config.toml
dataset = "histories of elementary cellular automata, time running down"
horizontal_flip = false
norm = "rmsnorm"
dropout = 0.1
moe = "soft"
slots_per_expert = 2
shared_expert = false
depths = [2, 5, 2]
kernel_size = 7
loss = "cross_entropy"
optimizer = "nadamw"
l1_shrink = 0.03
batch_size = 256
lr_schedule = "linear"
Rows from block 2 of a small image classifier, named by matrix and row number. Rows with one number belong to one neuron. Each number is 128 + 32 x the weight over its row's rms, rounded and kept within 0 to 255. All counts start at 0. Numbers have three digits each.
After each neuron's rows are labels from the 100 images, of 14848, where the neuron reaches its highest value: "strongest on" is what is common among them. Only what is clearly more common there than usual is listed. The data: histories of elementary cellular automata, time running down.
# fc1: MLP up (model.blocks.2.mlp.fc1.weight, 384x128), inputs 64-127
# fc2: MLP down (model.blocks.2.mlp.fc2.weight, 128x384, transposed), outputs 64-127

fc1.349:128130248127129129157128130129127118132039133127128127137128162053128130128126129127132141128255128128128135123127142122128255108128126128128129128127087122128124053133126128233128126117127131
fc2.349:129128161129130128128126128128128126128130124130129128128128128129128128128128128130128165128255127128128128130103164127128130128129128130130128128127129122115128121132128128128109128120128135
strongest on: 110 turns on; 100 turns on; rule: rule 80

fc1.300:124153104126123024126127126136185128131098118053128128125128128092127129127130122128128129128127155112128146125123124113138126129128128127123128128128113126130127074131128131133128128133172129
fc2.300:129026152134000024137130133129129132128128108128124126141132136124139121126133125136128126128127130127128127130132127130091128125127114129128128130133118118255130145137128127120128129130126125
strongest on: 001 turns on

fc1.316:130129124128129128128129139128129128128122148128131117124128109126077128136139119128128123062081128125128047130128130140122124179128128130128129128127142132128128226128129143094132124131128129
fc2.316:128122128128127130126121129128129121128128131128127128129126129129115128128128128134126131127132128126127127129128128128132049128128126128130128127129129128126126128120126146128129128128128129
strongest on: 001 turns on; 000 turns on

fc1.331:128128098000163112128128128129150164147128125044128132128079133129127169134116135131128131129147130129128128132128129137135129128128184132128131122128129128128127117000093186172128133101126129
fc2.331:128113128124151125129128129128129232128131141128128127128128128128123112128139132129128064128173128127128114127136129128128128124128129128128135151113128107128128130126148000130140128128128128
strongest on: 111 turns on; 011 turns on; large cells

fc1.37:127128128125135128126133129129128128128129205129146128107132123219108126135141109126129128128128090141128129118128122128129128131128129128128128139128127120128126127127097125128131124126111128
fc2.37:129133128128057107131127130149088127127183089127136128130128130119143129138128171129128163128129128147128090127121129128128089135143128127128131126128128131133124128128059133128119162129131140
strongest on: 101 turns on; 100 turns on

fc1.84:128091125140128130095128129135209127043149126128017113125206128108129111133129127002151126080122157122128127132128128133091129130128127129128128128127106126044128134148150125000128128126134126
fc2.84:122123140127107128063124128127129193128135163128128127125128133125127127152129138106128129121196129129000126126138179083128129089127129131125126024127128129126128125134094126105156144127128136
strongest on: 110 turns on

fc1.22:129128128124127136130000132138131125129136129127073131130112131119128129126129192159128128145129124129130128131128128127124128124128000128128127129128129136128128126126146145138126128128148128
fc2.22:128159128126129130128255118128122127127127129128128127124128127128127129128129129129126127128131112128128122130126128130126128126129129132126106129127130129129127124128120129128129129133124128
strongest on: 001 turns on; 100 turns on; 101 turns on

fc1.72:129122130128125127133000113130147127126122127125177124130120128111128116134121128082129128128128130128129138135128128128180129124128255130128127129129124145128128255075129064129125128125128128
fc2.72:128117128127125123128255129128128119128129129129123126107128155130125129122127132128128128128127128124129113133131133128127133128129164128128127128080128127127128128131128128133128128128127129
strongest on: 001 turns on; 101 turns on; 100 turns on; rule: rule 51

fc1.147:120124127128171128131128116168125159122130130128255112077173120128116127127119041124128127127128096165128129128128129126131129105128255128128127128125131128066128152128127051130128131129120129
fc2.147:116140113152119127125217134128101255128126128135130142234123126131113128130125104116128179128128122123134128130128148128130125133128143108127128026114128128107130140132128087128121131125097136
strongest on: 101 turns on; rule: rule 178

fc1.297:130127255133132128126128255129120128127127129126125129127128127128127129125127129128128128127129126127128128126128127127129128128128129128245128127128128127128128128127114126128125128128115128
fc2.297:127127130129129153152118090124126129116127122126129133128113128127128131127123129129124128129127126126126132130128134125128127124128106129129124129129125147130128255119129127125128133130127128
strongest on: 011 turns on; 110 turns on

fc1.99:134108125110123111126066096128142081127129128123132127128128120128129127182127127110111139128100124114128129130129081128127111129127230130128128131130110127128127212128126048128125121126129126
fc2.99:129127127117124123130255135128128000128128130128118069128127150128128128143125131128128132128128130125128123129129127128127136127129129128127126255131126126127127129128129128128128143126127170
strongest on: 101 turns on; 001 turns on

fc1.325:137128129125132127192148134129128125126065128119128129128127128127128164132121128130132139128175106129128131123128141127126255010128138131128128030128128128128122128128113128183127123108124126
fc2.325:128128129125140128129128127127130127133129126128128128128130125112114131128128140129127128128255126128130128132122169152144129128130127129128127121127130127127126129139128127186128128128129126
strongest on: 110 turns on

fc1.105:126204125207131130127128131128113128125128122141132127128137168255128095131066136165130118131128132170127128132127128136130000189129131127128128128130128082128127146124122127067110130130129125
fc2.105:133075128128121068136128129128130125129130132132135128132119129133132128141129125123128133128128128126129136129127131128133101127128116128131165071196131130120114130134123143122131128127185128
strongest on: 011 turns on

fc1.33:128154128057128108131128123067127160129126121099255130125086126137147195129136131168128130141148128127128128129128160127130128128128126125128126127130129072128128123121127138158128127132128128
fc2.33:129130136126128100128128123130127255126126134126131127121128128133124127128136144120127129127128151128124128127128147127128141132130140127127124105126132121129127126125127129131129128127128128
strongest on: 000 turns on

fc1.148:130126130131199129133128131142128128129136130136100129128128125128128137132129236129128129127123128125137126128128130128126206127128104128128127128131130127128130125128129128132127128143132129
fc2.148:128161068128139127127124128128121128135126125129137119128130128131127128117139158145177129132128169131138129085004109129129125134095152133126126123132126130128130128128129129128128129132070127
strongest on: 001 turns on

fc1.224:080112055204128128136128135128128109133128127128127126134164128149128119128131128129128123114119137143127109133142116174119117145130127128128128129128152130000127128128131128028062129127130130
fc2.224:128129136064088128129128126126129126128128128128133128127128131127131128129150163126127137127255128128124126128123165129131121126127128127127128116128130128094109125160109128130129128128128129
strongest on: large cells; 100 turns on

fc1.233:128000131128129082127128159134126127125122129124132130044122130129074162201115128128123127128134154131128129126131129128115186060128184130130128128130128127128126127123126127127129128118129128
fc2.233:126132140128128158128128129128131127145130129128128126255129127128127128130125127128128128161123126128135131128208127128139114130131126119128147128128138129140128133126131129147135127129136130
strongest on: 000 turns on; large cells; sparse start

fc1.206:000128119255128121143132109127126128099130130139129127129154127156134100129128127130134129127115128134128128129134117128129124132129127127128128128139129130019128127160128130118122129128128129
fc2.206:128128128000128130132128135059128128129125130128128128128138131128127133128186129128125128127128129127128128128127128138149128127125128128127128129128128131123128130131128128165131128255128128
strongest on: large cells; 010 turns on

fc1.321:131112165138130122128128072129131127125129126169126167063124146130214110198088128131121130135128131129116129253133149123147183129128127127125123128109133121128128140128115127126126128128129131
fc2.321:130130127122128130123123255116162132127131116130112120107132127127113096129129171117128134128128087127111145125124130126120201126128192152118128130062155141125135146233143128131128128179127128
strongest on: 101 turns on

fc1.174:128127132129132119123133129128141125128123133121128128122126120128162143128140157110126120122128140149128129139130128237128126255128099128128129129129119128128128131123151145128128134116193127
fc2.174:140125132126127110142128142128128128129135128076129128141124130135125128129129128127127230129255122127046132128247132127127129122131123136141128127127148128134125124142111130233129179129128130
strongest on: 110 turns on

fc1.225:129129129129000128129128161000132131129198118126082131124128118133153153125134056142077138125117125127128127151128110127099208181128078128128127122151123127128128118128162147127128123126129127
fc2.225:129122127129133126113165128128105133187126123106120000060131130128149131128127122130129119128128106125060129128125123129173127125137123134128104127074124130131128114164142137128128128131133116
strongest on: 000 turns on

fc1.341:128110136128161141133128129123128128114124139115000128156127093145092127128124255128138127136128125122128128124129121127138129135128224128128130128042128127128130126129128056128128130124124126
fc2.341:119126128128129166127127118128127128127128141131123081127128127128188127128135129121173000131125127127068132128151145131126189126182128128128128127118126128121129142128118128131129130128131128
strongest on: 000 turns on

fc1.10:128124109255132128178127128128099127128112128130128130127171123255131128132137129129134124128109144128127130128131000139124076191128127128128128130131130122128128127125130124038128128115128131
fc2.10:128127128126127121128135128128131124129113128128128128127127129127129085129129128121110130124254129127124128133128208129145128125126125123128127128129129129122128131128129123129137128129129127
strongest on: 111 turns on

fc1.65:128235109099130125125128127128115127134132149126155141128069126134227192105127000132131130125208128128128129126128124121128121128128112129128128117128096122128126128128114127255131122130125128
fc2.65:129114128103129126104137129128128122124128131140127135178137128131130106127223133126126129129123127129127128131132181128131127130103128126133128065126133124136125105130132128160128221127128114
strongest on: 000 turns on

fc1.11:136125096101128126126126084135128127127128129113199129126016097128122208129141123128128156128231121121128119129128133121128128133126239131128128128128109128129126255126129136183128127127131128
fc2.11:128127128117128128119140130128127123129130126129127128110151128129122127124127130129128130126128128183128089131133139130128130131120134121126127129122129129146000131122147134175119117129147133
strongest on: 101 turns on; 011 turns on

fc1.350:128119021126130173129128138128124128125230129130147076168129127123128217129082127128127128128121108155130138146128141127000127114127131126128130129133137138128124128122129119130129124131127126
fc2.350:130180084132167127005136098130129126130124133131092121125131117128131237142124110132129128125134165132137138105129118126255119132135128123128128123126138123140127132124138137123132127109134127
strongest on: 010 turns on

fc1.68:151094108000139128124126128066208128127177129119128129135128092133128180134128128129134134128126132187128135121210127126168154091126138131128135109131145123070125135069059129193147145138126130
fc2.68:128126128153144125129128127073129167130128127128128127128061167163127120128128147129128128128146128128128071128128128069188128129129128129123157128103128115124128131128129084128137128070128127
strongest on: 111 turns on; large cells

fc1.190:128255133128128146160128155128128107129000129125128128123128167130125128128107113126118127148130128126126131125127117129128124134128129128128130128122134124129127134128129128127112128126108130
fc2.190:139087185124127126134080127133137104132024133131128128129167123170128127128128128126128133134096128127134127126107133130127120132131125141129129127127128121131119124131127135132128119134117116
strongest on: 111 turns on

fc1.273:128128128128128128128128128128119128128129128129128195128128128128128128128128128172128128127128126128128128036128128128128128129128128128128128128128128128128128129128128128128128128128129128
fc2.273:128128128128126128127129126128128162128128129128128126127127128128129128124128128129128128128128130128128127128128126128131128129129128124129128127129132129129131128128129127128128128129128127
strongest on: 001 turns on

fc1.30:136129126128091146125128124129128128119147128129123128125130126128140129130000129167131111128131000133128138131128128128128128130127134128128127128128129128128128159175126124128163133132129127
fc2.30:129126022133173134128127128122128139131128132127107125110000099109166134135117129127130131125132128133127132127119121148126130128129199128118128127122124176131128113127127086129135125120121124
strongest on: 100 turns on

fc1.209:128127126166129129026128150143130129128131133127125129090127124145127128130148129065131129128116237127124127132127131211017128181128126129128129134128099201128128125127255128049115129126127128
fc2.209:127124148128125144128118127125117177130129125000128119127128134130122127128128136130129145129154106128103128123129128126147127128137128132131127127127130100128126110129115129129128129125128108
strongest on: 111 turns on; 110 turns on; large cells

fc1.262:128130082128158124086128016000126127159167129128151178131000128130128122128068126125137136134255129128128128128130126122045127130128161130128129126129130151128125129129121165147128128113125130
fc2.262:129128128122132128042131131065124128128128127198128128129128128129127126149128128130131128127125127128128122128135133129129129128128128127126127128129128127144128126130135028133127128129130128
strongest on: 110 turns on; 011 turns on; 111 turns on; large cells

fc1.337:128146136128128127130128211128128128170053129075128123138128158128125255135140130122126129130132130127128135126128127130220128128128132125128128062125131255128123042050128131131131128098107133
fc2.337:070072133130128129143041048125129129149128144128154199130255128130126128123119126131149128135121130145134136128129125127130132126123125124130142023131115112126127137122131128162135085136128128
strongest on: 010 turns on

fc1.0:145223132131129128128128134109127129123128124128128127128126143125181067127128150139127120178000130127128127126125127130067132248128101127128128072127124067128136071180160128115128128128139126
fc2.0:027128129151128125128127164128128136128132132134127130128126129134126130126127116129126191127156041127126131134255131128127126129129101077128160088128139127131128127159128128126129118129128128
strongest on: 000 turns on; 011 turns on; 111 turns on; large cells

fc1.172:126127128128129128156127131128129128128133127128127145128128128128121127144035127130121134129126150128128129128128127129128127128128128128128128128128065128255128128128126128128131127129128129
fc2.172:138117127129136121163119128128158120113132126116119126112136128127123121128127128135130125123117128126136131126127127131123130093144130121128086129156129129128139127129136129126130129133123128
strongest on: 100 turns on; 110 turns on; large cells